Weights of a small sound classifier: nadamw at rate 0.002.
Rows from block 3 of a small sound classifier, named by matrix and row number. Rows with one number belong to one neuron. Each number is 200 + 40 x the weight over its row's rms, rounded and kept within 0 to 999. All counts start at 0. After the name is the row's rms in percent of the matrix's.
After each neuron's rows are labels from the 100 clips, of 14976, where the neuron reaches its highest value: "top examples" is what is common among them. Only what is clearly more common there than usual is listed. The data: single English command words and digits, spoken by a formant synthesiser in many voices.
# fc1: MLP up (model.blocks.3.mlp.fc1.weight, 384x192), inputs 96-143
# fc2: MLP down (model.blocks.3.mlp.fc2.weight, 192x384, transposed), outputs 96-143

fc1.255,109,168,222,179,141,196,203,194,182,206,185,121,199,218,185,152,183,231,218,221,201,332,178,213,294,200,239,256,195,135,150,288,215,223,226,143,199,205,261,192,236,195,189,167,203,120,157,221,213
fc2.255,116,167,157,279,267,154,206,197,200,200,179,204,178,215,180,157,197,184,228,218,175,155,224,175,122,150,199,178,261,225,149,219,149,196,149,183,214,135,195,184,141,219,151,225,175,284,261,170,211
top examples: voice: deep voice

fc1.321,113,173,199,207,138,218,174,218,241,167,205,222,250,182,140,210,192,228,258,188,232,274,178,248,174,266,199,213,234,163,279,222,236,212,325,196,254,213,204,235,170,207,262,189,239,217,138,184,166
fc2.321,077,217,200,233,167,237,174,266,184,159,177,222,186,163,177,197,208,229,172,245,266,236,208,169,260,238,195,236,209,169,148,216,292,229,230,89,215,240,213,228,116,269,144,150,198,177,169,166,218
top examples: voice: high voice

fc1.288,130,231,234,203,171,263,212,237,138,206,217,201,168,217,264,210,196,248,151,218,188,279,191,234,333,256,251,177,179,173,168,283,224,194,151,106,260,224,172,249,224,166,263,211,248,155,217,255,213
fc2.288,087,202,191,203,248,189,169,111,248,175,223,255,229,171,260,240,170,130,231,144,133,147,200,148,123,182,159,208,190,218,222,155,168,178,203,215,129,175,173,166,180,207,195,214,210,158,216,209,186
top examples: voice: child-like voice

fc1.240,109,143,219,168,134,219,223,200,175,212,205,152,169,211,221,154,215,244,196,233,211,325,172,239,251,198,232,255,188,161,191,249,193,217,220,167,202,202,261,201,218,208,178,156,192,91,141,234,209
fc2.240,102,194,160,274,269,129,216,221,202,221,195,199,216,229,216,181,194,167,195,233,135,144,230,189,181,148,183,207,231,236,177,191,201,194,152,150,216,140,180,170,154,193,160,251,150,294,251,178,229
top examples: voice: deep voice

fc1.383,114,136,205,158,131,201,192,237,191,212,200,147,188,221,202,174,230,223,184,251,209,290,169,275,223,188,246,241,180,156,212,244,192,220,265,195,204,189,306,205,251,200,207,156,188,113,157,250,192
fc2.383,102,212,232,267,223,204,249,161,269,231,225,188,275,245,226,175,175,168,228,169,164,205,226,163,251,227,170,223,221,201,200,215,227,241,190,136,209,223,177,188,176,193,213,277,174,277,233,163,252
top examples: voice: deep voice

fc1.296,104,115,214,157,145,205,203,159,220,209,215,142,199,227,220,109,173,217,207,243,192,303,228,204,234,180,185,289,170,160,193,253,203,242,248,225,176,243,262,196,202,191,153,157,160,127,161,235,180
fc2.296,095,184,161,267,212,185,211,159,234,265,218,176,242,265,209,179,159,220,240,178,197,189,233,155,253,212,172,185,184,186,203,233,184,253,190,145,214,181,191,175,213,151,206,270,212,279,248,203,225
top examples: voice: deep voice

fc1.206,048,237,199,150,207,235,209,160,184,227,206,137,185,219,214,148,219,95,207,154,141,158,229,218,197,211,210,226,94,226,252,183,244,171,172,152,302,210,205,288,221,223,166,239,179,192,182,178,187
fc2.206,073,188,202,182,182,261,210,206,145,170,205,143,174,311,208,224,185,253,225,184,185,253,162,203,197,262,249,164,30,168,224,295,208,213,179,210,217,251,169,201,228,164,262,184,221,225,184,227,227
top examples: voice: high voice

fc1.292,108,159,221,188,146,215,192,205,180,200,195,137,183,205,191,170,208,211,189,203,205,351,195,224,285,210,222,259,189,131,165,317,213,202,200,159,192,230,264,202,199,209,187,179,216,122,149,203,205
fc2.292,121,190,167,303,257,193,216,214,167,226,186,221,167,229,190,188,203,205,184,237,193,176,221,237,96,164,229,174,251,195,161,248,140,214,146,191,194,180,195,172,181,209,187,223,180,281,258,192,234
top examples: voice: deep voice

fc1.197,102,177,270,183,190,179,220,267,149,213,228,292,196,205,336,189,181,306,185,241,202,246,179,246,233,182,245,259,239,168,168,212,224,276,191,181,228,181,197,249,217,203,249,182,201,138,234,305,182
fc2.197,120,125,158,219,239,140,151,216,229,183,118,170,166,192,145,141,245,211,236,203,194,166,181,208,142,116,194,178,208,236,191,162,176,184,220,188,241,153,223,217,183,243,152,195,141,271,174,165,181
top examples: voice: child-like voice; /z/; /ɪ/

fc1.329,086,260,268,211,181,238,223,198,89,208,213,215,180,211,290,214,215,257,173,214,212,261,163,221,267,219,243,190,180,184,153,245,215,208,181,175,247,215,180,208,231,131,279,221,268,172,231,250,239
fc2.329,096,127,218,193,235,122,128,208,193,172,124,183,156,204,148,129,220,274,269,205,220,146,196,176,77,130,186,171,208,234,208,200,207,206,190,202,241,162,224,217,183,192,174,244,181,274,226,169,178
top examples: voice: child-like voice

fc1.59,097,156,217,173,125,192,208,212,190,214,217,166,228,187,227,133,218,215,195,253,230,328,170,250,251,178,203,280,185,139,183,266,245,240,275,186,206,236,226,201,187,196,212,200,179,135,160,238,192
fc2.59,096,174,209,264,247,217,233,203,190,259,188,166,193,293,177,160,207,194,216,205,219,174,197,205,123,172,209,145,194,174,212,265,162,239,160,150,230,248,183,210,217,148,205,273,219,280,232,201,248
top examples: voice: deep voice

fc1.10,107,198,252,205,195,217,211,198,179,215,185,87,189,206,134,205,214,179,159,224,213,215,218,190,358,243,217,169,166,205,139,243,226,173,169,120,238,199,210,229,208,164,207,255,232,281,168,132,205
fc2.10,095,188,113,203,212,175,168,192,192,197,171,237,149,188,204,224,228,174,232,176,172,128,232,202,57,144,209,182,206,254,179,193,136,113,216,216,203,142,226,192,223,165,212,236,201,207,219,216,158
top examples: voice: child-like voice

fc1.278,101,145,212,185,131,180,201,201,182,223,194,131,201,223,204,168,202,209,188,245,189,350,151,230,259,203,224,266,172,133,167,276,227,231,246,173,205,215,258,192,202,210,203,193,176,133,160,226,209
fc2.278,103,190,185,279,240,204,236,191,210,254,196,184,206,269,197,173,210,177,195,217,202,176,228,190,162,217,181,149,218,193,178,297,190,224,151,150,223,227,194,208,191,154,181,279,202,286,242,177,254
top examples: voice: deep voice

fc1.164,105,176,215,169,115,184,208,225,199,199,195,134,206,202,182,170,222,221,188,245,226,317,162,233,243,184,217,269,174,143,187,225,215,227,249,195,196,218,281,192,211,215,184,186,175,125,167,219,192
fc2.164,106,211,228,291,227,208,237,175,229,225,209,186,263,247,211,181,207,174,202,181,181,196,239,204,167,215,205,213,222,182,187,261,207,229,189,138,226,242,191,203,173,162,225,272,172,285,249,171,269
top examples: voice: deep voice

fc1.74,103,260,208,194,192,213,226,181,152,213,214,210,177,215,218,226,192,168,250,182,186,207,149,237,166,205,255,210,196,187,309,191,179,209,316,213,312,197,174,211,194,175,316,239,210,224,212,204,231
fc2.74,072,190,316,230,140,209,155,172,247,156,146,254,190,127,180,215,211,248,203,186,211,172,176,147,224,164,180,143,264,214,141,191,218,173,282,191,185,184,264,198,153,242,242,144,249,168,190,209,147
top examples: voice: high voice

fc1.135,115,247,242,193,182,227,208,142,200,212,195,61,190,220,145,198,215,154,171,201,195,240,226,183,314,251,210,231,160,201,143,230,194,156,147,127,249,214,230,219,216,167,210,269,218,270,137,148,221
fc2.135,114,207,149,196,225,196,182,187,182,208,189,253,161,185,216,204,219,192,197,188,191,118,229,201,65,123,191,197,170,245,211,157,105,155,178,222,227,137,198,192,244,156,194,241,203,164,244,264,152
top examples: voice: child-like voice

fc1.227,109,170,245,160,163,224,187,159,214,208,173,71,187,216,142,191,177,159,139,197,220,254,194,183,333,246,203,207,159,201,137,232,211,167,151,136,243,196,221,218,216,158,203,244,229,264,148,152,195
fc2.227,101,176,157,202,212,227,198,197,206,192,134,231,92,216,198,205,244,196,221,163,206,166,179,191,79,150,209,165,186,248,180,183,132,174,202,183,210,132,234,210,243,158,210,251,225,157,207,238,138
top examples: voice: child-like voice; mains hum

fc1.334,108,150,233,194,141,201,204,185,192,194,203,142,162,216,199,184,201,197,181,228,214,344,165,222,265,214,220,272,215,133,178,292,225,225,217,174,188,224,266,201,212,190,200,205,209,132,154,196,189
fc2.334,106,150,182,280,232,203,225,213,208,239,181,199,183,242,183,170,222,206,187,225,222,206,223,210,69,178,187,172,243,189,151,273,130,227,174,168,215,158,224,199,200,187,201,228,198,274,254,191,227
top examples: voice: deep voice

fc1.222,096,197,212,186,171,213,228,230,179,228,215,180,227,193,237,177,261,186,195,253,209,317,234,266,280,171,197,329,163,126,197,224,181,208,218,159,210,210,209,205,225,185,220,167,164,143,192,293,174
fc2.222,099,154,161,196,221,103,159,197,180,247,177,159,220,283,163,219,195,239,252,194,237,154,210,215,99,160,221,196,184,171,256,236,174,254,211,196,219,155,206,198,244,159,202,277,201,275,202,196,212
top examples: voice: deep voice

fc1.116,106,164,218,157,159,182,195,206,209,204,214,166,200,207,219,131,192,224,204,238,194,322,212,227,257,206,178,254,177,148,179,231,205,223,219,173,186,201,275,188,211,213,170,162,181,135,145,237,198
fc2.116,108,163,206,267,218,238,222,203,218,233,172,199,191,259,185,152,223,186,190,193,184,179,242,163,169,176,190,203,230,236,171,251,154,198,160,143,217,176,216,189,173,210,146,230,182,272,234,169,229
top examples: voice: deep voice

fc1.120,119,215,235,185,200,241,215,176,189,234,212,87,167,221,151,141,230,156,161,221,207,202,217,162,312,257,205,207,179,211,146,210,200,162,148,140,227,208,252,232,227,169,176,288,219,280,143,151,234
fc2.120,104,219,160,183,214,237,184,173,208,183,214,261,174,183,231,240,229,211,191,184,193,164,219,184,60,132,187,211,189,231,174,167,124,166,176,185,219,154,196,213,252,143,225,234,217,125,232,268,129
top examples: voice: child-like voice; mains hum

fc1.319,111,228,230,191,181,251,205,169,183,220,216,71,192,225,128,180,204,156,183,199,207,248,212,197,314,255,230,209,163,197,137,237,209,167,147,140,242,229,245,213,217,166,207,272,226,275,129,135,202
fc2.319,098,224,151,210,212,230,208,210,190,200,187,240,162,192,210,218,235,206,188,186,210,137,210,218,64,123,226,177,203,217,179,190,93,176,184,209,180,156,205,169,271,161,236,229,227,167,240,275,141
top examples: voice: child-like voice

fc1.277,123,247,206,188,171,179,173,207,184,161,204,228,219,175,203,225,184,184,268,190,204,239,142,248,175,275,219,187,216,108,275,217,200,258,296,194,290,207,172,227,177,200,291,207,232,226,176,198,171
fc2.277,094,142,188,216,127,248,193,231,176,181,173,202,190,194,161,211,227,231,199,197,270,272,195,213,256,206,195,242,213,145,117,202,262,271,243,154,191,218,250,217,173,241,177,121,210,166,162,182,191
top examples: voice: high voice

fc1.104,101,146,221,157,161,180,201,195,235,199,208,165,222,199,209,129,189,199,223,238,215,337,177,202,277,207,188,233,202,156,191,243,229,217,210,164,194,223,265,186,209,193,169,176,216,104,148,224,204
fc2.104,101,171,191,294,226,209,229,179,197,243,185,199,211,263,200,144,223,185,231,180,180,186,211,192,139,186,217,160,220,217,149,259,185,217,181,152,210,156,224,190,194,177,194,234,179,294,255,204,246
top examples: voice: deep voice

fc1.322,101,151,212,189,165,180,209,220,194,216,218,187,211,201,233,156,232,210,191,236,186,345,163,261,241,198,189,289,187,118,198,245,200,261,277,190,189,208,247,195,192,215,226,177,182,137,170,230,212
fc2.322,117,153,212,246,216,203,232,223,192,263,160,156,168,294,178,139,229,213,204,223,240,191,205,208,128,209,219,121,177,191,206,271,184,204,157,201,206,212,206,186,246,124,191,259,223,281,220,179,233
top examples: voice: deep voice

fc1.246,102,139,223,178,138,171,187,205,188,196,170,136,170,225,193,194,162,221,237,221,215,330,146,212,294,167,254,262,186,143,163,262,225,211,225,153,214,208,292,209,236,195,190,147,182,128,155,204,209
fc2.246,112,159,168,266,239,151,212,211,194,228,163,194,173,221,162,151,211,201,198,241,189,178,227,206,127,160,213,192,266,220,142,224,151,214,176,181,204,130,243,174,159,241,182,228,126,289,251,178,225
top examples: voice: deep voice

fc1.248,115,167,207,174,147,214,203,193,184,187,208,135,162,202,191,182,207,217,195,210,201,357,190,205,293,208,235,234,196,144,150,326,212,196,187,149,197,233,257,195,205,193,182,174,219,138,151,195,192
fc2.248,122,175,163,290,264,200,218,212,181,224,210,224,181,225,207,182,189,210,205,218,178,182,224,214,107,159,207,203,247,200,160,237,131,213,149,193,202,166,178,180,172,213,187,221,169,264,261,195,225
top examples: voice: deep voice

fc1.301,109,152,230,192,153,192,196,162,168,192,199,151,185,189,194,169,229,207,197,228,221,350,174,216,260,206,218,240,199,148,191,290,217,214,212,169,197,244,275,189,197,197,183,179,216,119,133,200,211
fc2.301,117,147,189,286,244,202,212,202,187,252,172,194,162,260,191,182,220,221,234,213,208,168,212,188,102,177,188,133,224,213,149,233,177,210,169,176,201,162,204,195,199,180,173,232,205,290,253,189,228
top examples: voice: deep voice

fc1.316,093,218,255,198,221,226,280,231,158,209,199,270,245,245,335,206,222,271,113,219,225,236,237,172,252,213,226,239,219,214,187,178,186,175,142,170,266,214,165,214,229,131,243,208,240,160,283,290,191
fc2.316,100,108,193,206,223,166,151,207,231,170,138,187,212,219,160,166,248,258,242,185,187,175,219,196,110,145,164,204,195,251,196,191,236,191,206,184,275,181,253,254,206,211,177,237,162,257,177,159,150
top examples: voice: child-like voice; /z/

fc1.8,099,134,194,168,126,188,194,236,159,200,185,169,185,180,187,172,194,223,202,224,231,335,156,241,263,219,225,264,214,131,187,251,222,225,233,167,210,219,259,182,213,201,192,157,180,114,170,239,209
fc2.8,100,116,193,249,243,197,210,218,181,269,159,171,174,272,186,127,223,226,212,236,223,176,241,223,96,159,197,145,199,175,198,294,178,218,167,184,207,186,225,181,227,178,173,245,185,297,220,178,215
top examples: voice: deep voice

fc1.243,115,231,236,191,186,219,187,141,197,202,191,79,173,238,159,195,200,160,174,193,206,240,233,182,328,261,192,203,167,196,142,222,203,159,161,139,242,205,219,223,215,163,215,280,216,272,140,151,197
fc2.243,111,233,135,192,229,205,191,199,217,206,188,248,164,217,213,221,238,185,188,187,192,129,195,187,69,138,190,188,182,234,192,169,105,173,193,212,230,159,200,214,240,146,202,261,228,173,241,256,162
top examples: voice: child-like voice